A small masked spectrogram model, trained from scratch.
Model: 5.13M parameters, log mel input, encoder arch vit, encoder norm rmsnorm, encoder activation gelu, encoder width 160, decoder width 256, decoder layers 2.
Training: muon at rate 0.02, 11200 steps, batches of 256.
Data: trained on struck, bounced, scraped and rolled objects made by modal synthesis, 36.7 epochs.
Rows from block 4 of the encoder of a small masked spectrogram model, named by matrix and row number. Rows with one number belong to one neuron. Each number is 128 + 24 x the weight over its row's rms, rounded and kept within 0 to 255. All counts start at 0.
Before each neuron's rows are labels from the 100 clips, of 14848, where the neuron reaches its highest value: "responds to" is what is common among them. Only what is clearly more common there than usual is listed. The data: struck, bounced, scraped and rolled objects made by modal synthesis.
# fc1: MLP up (encoder.blocks.4.mlp.fc1.weight, 640x160), inputs 0-159
# fc2: MLP down (encoder.blocks.4.mlp.fc2.weight, 160x640, transposed), outputs 0-159

responds to: bouncing
fc1.581 [ 94 132 109  98  72 121 126 139 134 163 116 117 131 198 140 137 111 108 115 105 159  94 110 143 129 142 148 117 169 125 196 138 152  72 137 168 144 119  93 123 117  88 128 128 125 122 127 151 108 113 121 103 107 130  74  96 183  95  94 103 143 133 121 157 139 136 137 110 122 102 134 150 106 143 101 110  79 171 114 125 130 152 168 111 114 148 120 157 134 139 136 129 120 139 149 131 137 120 131 140 133 114 118 165 143 180 127 124 152 130 124 148 153 126 123  99  94 132 164 158 186 102 100 106 146  81 152 133  95 109 107 147  94 108 124 134 104 131 110 154 118 143  89  99 143 114 144 155 109 139 159 177 128 130 133 115 121 109 139 146]
fc2.581 [153 124 109 132 169 122 108  84 173 103 117 128 122  89 122 136 170 123  86 147 122 147 130 135 109 148 120 134 103 102 131 124 104 163 119  67  91 155 145 139  99 137 135 114 115 120 146 124 135 124 130 146 167 158 137 172 106 136 124 137 127 131  79 141 135 126 121 158 101 159 126 113 159 101 128 142 155  66  99 109 125 147  78 151 143 135 159 117 117 101 119 135 134 119 130 160 173 111 129 115 154 156 146 113 109  77 102 104 103 123 107  82 120 167 151 111  90 122 105 113  80 132 128 165 127 145  99  71 142 121 143 130 155 111 129 127 130 120 162 134 155 122 147 105  98 139 126 121 115 115  66 139 131 151 133 130 179 164 128  87]

responds to: bouncing
fc1.522 [104 141  50 137 124 114 155 133 115 126  90 147 119 159 147 138 143 139 100 118  93 110 141 109 133 118 148 108 137 122 129 128 150 150 130 141 120 172 111 138 145  92 143 138 121 169 135 138 124 141 142 130 128 144 139 153 136  98 123 143 118 146 117 175 107 158 129 140  96 115 159 131 144 139 140 181 127 141 143 125 107 129  94 103 156 140 138 147 188 128 146 128 111 143 107 132 153 124  84 132 118  81 140 101 151  91 109 189  81 148 175 109 125 143 138  87 154  94 113 114 162 146  97  81 156 112 106 163 170 136 139 137 138 107 117 139 102 123 134 188 175 120  94 146 133 131 111 161 146  89 175 120 119 129 122  95 117 105 101 155]
fc2.522 [102 101  92  95 122 158 116 201 121 106 140 161  98 134 119 130 151  99 120 175 113 128 119 119 111 125 157 101 136 118 152 157 105 128 145 123 147 156 130 194 135 123 175 140  94 147 122 144 168 104 166 127 119  80  95 165 152 132 138 139 116  87 127 143 136 140  97 176 143 139 139  95 141 141 149 122  90 137 155 121 143  89 126 143 122 113  86 145 156 126 109 150 146 125 143 170 128 140  86 106 146 172  95 108 136 115 151  77 161  97 122 105 109 147 148 127 120 146  77 122 150 143 158 152 133 147 104 106 126 118 108  97  91 111  98 137 104 133 115 170 132 134 104 120 130 107  92 126 140 100 142 124 132 132 145  97 139  87 112 124]

responds to: steel-like damping; bar
fc1.42 [137 165 125 122 107 115 110 121  97 121 102  87 156 127 131 119 123 164 108 128 103 157  88 154 122 164  77 165 169 126 134 112  93 129 158 153 128 146 133 137 125 151 106 137  95 151 138 128 129  91  88 124 137  63 130  95 175 115 152  92 107 150 145  86 143 139 165 104  98 160 107 123 138 152 131 125 117 164 157 143 146 125 151  92 127 143 112 158 110 158 168  89 175  94 136 154 157 121  94 127 101 122 121 142 159 133 180 103 112 129 128 127 102 115 118 130 130 182 133 130 162 153 127 127 149 116 102 169 117 120 116 107 150 166 105 151 136 136 133 135 164 154 126 160 140 141 174 129 156 144 144 127 139 133 127  88 164 126 104 149]
fc2.42 [140 130 164 142 130 140 112 159 153 133 147 157 117 107 136 101 152 149 122 122 155 120 139 163 139 107 174 124 143 107 120 118 159  82  95 117 116 132 116 141 101 151  65 120 130 133 164 129 134 106 154 109 138 121 145 140 144 131 111 190 137 151  78 139 124 164 149 113 172  95 141  84 139 113 155 144 108 143  87 120 159 107 213 119 150 131 110  98 130 117 129  96 140 132 138 136 151 149 132 131 145 121 127 161 118 115  99 176 148  92 114 151 130  96 107 152 123 130 116 143  95  84 139 135 111 147 106 125 165 128 147 131 154 154 127 160 122 149  85 119 130 159 126 139  84 151 135 102 108 151 139 139 144 157 124 165 109  73  91  94]

responds to: striker: soft; one hit
fc1.213 [122 123 144 136  88 149 113 110 134 117 114  80 142 135 108 103 138 133 142 117 115 130 114  90  84 132 128 105 127 165 105  71 136 140 168 105 157 105 142 116 141 122 154 116 169 124 107 153 120  83 117 117 146 116 142 119 127 147 164 105 152 139 144 128 125 155  95 121 115 163 114  81 180  83 153 114 109 102 159 201  86 168  95 107 128 136 142 114 130 192 144 150 119 131 115 120  95 139 135 116 133 159 154 156 145 145 133 158 146  99 161 137  87 148 127 130 168 128 101 170 113 102 121 133 114 145 134 123  84 150 129  93 121 117 148 129 141 152  89 118 110 123 123 174 120  97 163 107 124 105 145  91 131  98 140  94 122 124 112 112]
fc2.213 [124 126 116 137 158 160 147 115 122  77 116 164 114 122  94 166  90 144 136 139 136 130 129  97 146 145 144 152 139 108 131 164 147 165 122 117  98 155 108 161 129 119 108 104 146 150 136 114 181 138  98 106  66 105 138 154 109 119 114 139 161 130 101 126 102 148 170 100 162 129 144  98  81 138  94 140  85 149  96 129 110 140 169 155 130 169  87 144 109 103 120 124 139 135 106 166 144 124 127 149 160 119 118  98 104 102 144  88 113 114  81 137 129  97 119 142 148 137 121 150 138  84  94  90 151 123 116 114 145 105 104 129 129 134 127 119 117 112 133 156  95 145 149 108  77 138  87 108 181 142 140 173 163 130 148 105 131 119 129 165]

responds to: bouncing
fc1.438 [ 87 102  80  90 124 121 147 168 110 140 112 165 136 119 121 141 148 139 160 148  92 117 137 125  87 121 133 145 108 148 121 151 152 137 172 121 141 145 107 144 145 109 134 155 154 146 153 129 165 136 176 145 130 113 106 121 127 148 157 131 151  91 126 114  99  99 116 135 116 150 173 124  79 167 142 142 150 104 122 127 147 160 143 128 131 136 125 120 163 141 153 118 130  90 158 137 114 126 100 101  98 152 127 167 122 123  98 108 133 131  89 108 188 114 113  98 136  66 124 156 164 155 119  83 132 135 126 111 147 124 103 112 121  73 146 110  79 182 143 156 144 130 138 149 115 137 128 149 136 119 124 115 115  77  96 151 149 131  97 176]
fc2.438 [140 137 150 150  96 126  98 161 154 133 128 165 124 131 120 121 147 113  99  95 171 123  77 127 100 128 143 101 159 134 162 152 139 107 103 162 115 140  97 175 150 144 114 113  71 128  70 139  93 100 116 142 143 112  97 123 125 147 118 145 102 183 107 108 162 136 149 106 153 128  97 124 180 122 131 124 112 129 158 155 138 101 116 130 146 108 111 139 159 131 117 151 141 144 130 143 134 149 139 129 152 183 122 126 113 101 138 129 124 119 143 155  74 140 149 105 135 203 101 112 134 135 153 122 166 137 137 101 129 175 121 145 124 157 102 148 144 107 172 148 133  99 127 113 154 105 127 126 176 135 145 128 144 129 140 115  96 125 118  64]

responds to: striker: soft; steel-like damping
fc1.613 [117 157  85 123  92 163 140 180 127 151 113 149 111  98 135 101 162 140 104  87 102 124 116 107 123 109 143  90  87 118 135 144  63 168 122 128  74 149 144 150 103 109 145 150 140 135 129 119 166  99 114 112 163  84 146 175 134 130 126 156 110 133 131 133 127 137 125 106 119 137 124 128 155  98  72 164 156 126 142 129 169 142 130 137 143 141  95 135 133 103  92 138 130 151 154 143  82  73 135 116 114 105 175 138 177 151 129 133 109 143 115 137 125 186 115 144 148 156 134 139 100 128 145 131  96 153 132 107 122 112 134  96 161 129 118 135 147  91 153 132 141 144 107 117 136  95 165 170 131 171  98 144 114 119 125 141 148 102 140 123]
fc2.613 [107  76 137 165 102  82 129 188 156 104 135 141 115 145 147 148 115 128 174 116 151 103 127 155 141 157 103 138 155 138 101 164 134 135 140  87 110 128 108 155 128 112 135  94 123 173 104 142  91 143 136  87 125 160 134  75  89 125 148 141 128 131  96 141  92 165 109 141 113  89 140 122  70 104 151 101 143 120 114 129 118 115 153 111 136  99 119 149 109 171 145 103 148 108 130 125 134 156 105 128 163 146 106 167 117 162 131 144 158  92 132 130 133 108 118 129 147 137 168 150 125 124 155 144 173 153 116 151  91 135 107 133 108 150 150 129 115 160 131 115 177 117 142 123 140  85 141 155 146  66 136 155 105 142 141 137 171 128 131 131]

responds to: steel-like damping; one hit
fc1.323 [139 139 158  86 144 174 135 127 137 129 118 175 113 118 147 114 103 140 145 112 157 126 114 139 157 154 119 159 107  93  72 128 159 116 165 125 174 177 136 144 121  93 155 141  85 145 143 139 116 130 126 141  86 125 127  92 103  90 151 102  88 133 126 135 124 143 121 178 118 118 131 155 113 131  78 120 161 146 138 131 115 107 115  98  92 134 107 140 132 133 116 167 146  97  80 108 104 109 163 122 125 165 109 113 106  90 125 147  88 167 145  99 167  92 139 144  94 125 176 126 130 166  80  92 118 153 130 135  92 132 176 131 148 138 123 128 153 162 150 165 124 132 109 127 120 141 152 106 130 111 119 124  85 124 127 109 115 116 111 146]
fc2.323 [128 173 132 118 153 109 137 137 136 102 132 139 152 121 131 166 127  65 169 115 118 117 142 136 132  96 129 120  95 112 121 123 112 166 142 127 149 129  99 144 178 121 130 120 125  59 130  97 140 156  98 154 114 126 203 114 140 170 130 134 147 159 118 154 102 135 157 147  99 118  99 124 152 109 158  88 113 114 147 109 140 129 143 181 128 161 133 138 133 144  97  98 105 101 134  92 147  95 114  92  96 112 137 139 114 120 104 130  88 192 144 161 142 152 109 150 119 159 104 118 121 117 128 144 112  76 112 157 126 155 147 120 117 175 128 114 122 121  89 111 121 136 131 125 150 134 132 124 101 103 114 129 134 100 129 139 165 126 103  59]

responds to: striker: soft; quiet level; clamped rod
fc1.20 [117 127 174 127 136 136 132 157 162 139 145 102 135 138 142 106 146 153 127 117 120 145 128 115 167  91 147 140  85 154 131 154 128 110  91 128 156 153 101 125 114  96 164 126 107 109 150 150 105 144 116 105  97 124 131 143 127 117 115 128  59 148 119 102 137 107 145 130 114 120 139  82 138 148 181  95 129 148 126 121 134 133 117 124 115 117 160 135  89 140 133 140 165 156 146 154 170 144 138 114 147 154 126 110 155 139 140 144 148 117 162 174  90 131 121 156 160 107 144 124 103 130 144 125 102 168 142 101 167  92 153 135 115 139 101 112 186 103 182 126 154 175 156 141 126 109 104 198 109 186  99 130 117 129 129  96  86 140 139 129]
fc2.20 [121 150 111 124 122 121 109 112 111 131 127 152 102 115 131 109 116 150 161 125 139 173 135 148 134  96  91 137 193 101 133  96 141  91 117 124 126 139 133 113  99 120 145 100 161 101 105 133 142  99 133  85 137 127 145 112 159 119 119 157 142 125 167 149 168 159 129 157 134 126 149 183 118 112 100 139 146  94 102 126 129 140 136 168 131 169 111  68 187 171 127  98 140  58 101 145 116 104 155 149 139 125 129 117 180  91 135 109 144 119  98 150 102 149 170 127  98 183 134 142 106 139 157 139 137 111 103 115  99 163 149 134 120 145 137 141 141 135 127 121 158 146 120 140 147 144 161 118 120  99 105 147 102  98 172 141 147 117 140 100]

responds to: striker: soft; white noise; material: steel
fc1.378 [128 149 169 108  78 141 113 121 129 127 154  79 155  77 147 107 145 137 143 118 123 132  91 136 105 166 103 109 107 116 155 134 136 138 143  85  80 119 142 112 146 116 122 132 158  85 116 129 108 115  98 126 184 153  94 118 137  95 168 104 149  89 132  93 124 151 111 144  98  96 148 118 109 152 101 117 162 100 124 154 127 136 145  95  65 143  73 146 147 135 160 137 120 116 139 115 133 163 158  82 142 114 112 100 148 146 140 141 116  92 122 145 117 117 138 137 116 104 118  88 107 122 106  98 127 112 125 125 177 139 158 110 148 147 154 161 137 136 142  94 124  86 156 120 118 107 174 160 134 150 163 115 117 118 129 150 173 140 146 139]
fc2.378 [ 79 117  54 139 121 148  94 157 138 145 112  96  84 146 148  97  82 100 127 127 123 138 153 114 120  96 180 128 136 137 113 135  93 152 128  91 137  80 138 141 133 139 113 159 130 150 133 143 115 138 190  87 108 143 116 113 149 109 114 116 117 176 121 123 126 151 118 130  85 167 134 158  77 122 136 123  84 119 142  76  75 101 145 145 144 115 134 123  82 117 120 135 106 147 111 148 110 139 150 132 191 148 141 121 126 160 139 116 116 160 132 113 133 115 102 105 128 141 144 137 170 126 126  94 120 153 107 106 112 142 121 160  85 112 130 118 146 105 125 134 123 160 128 115 143 133 105 121 112  91 117  91 117 120  89 115 147  92 141  96]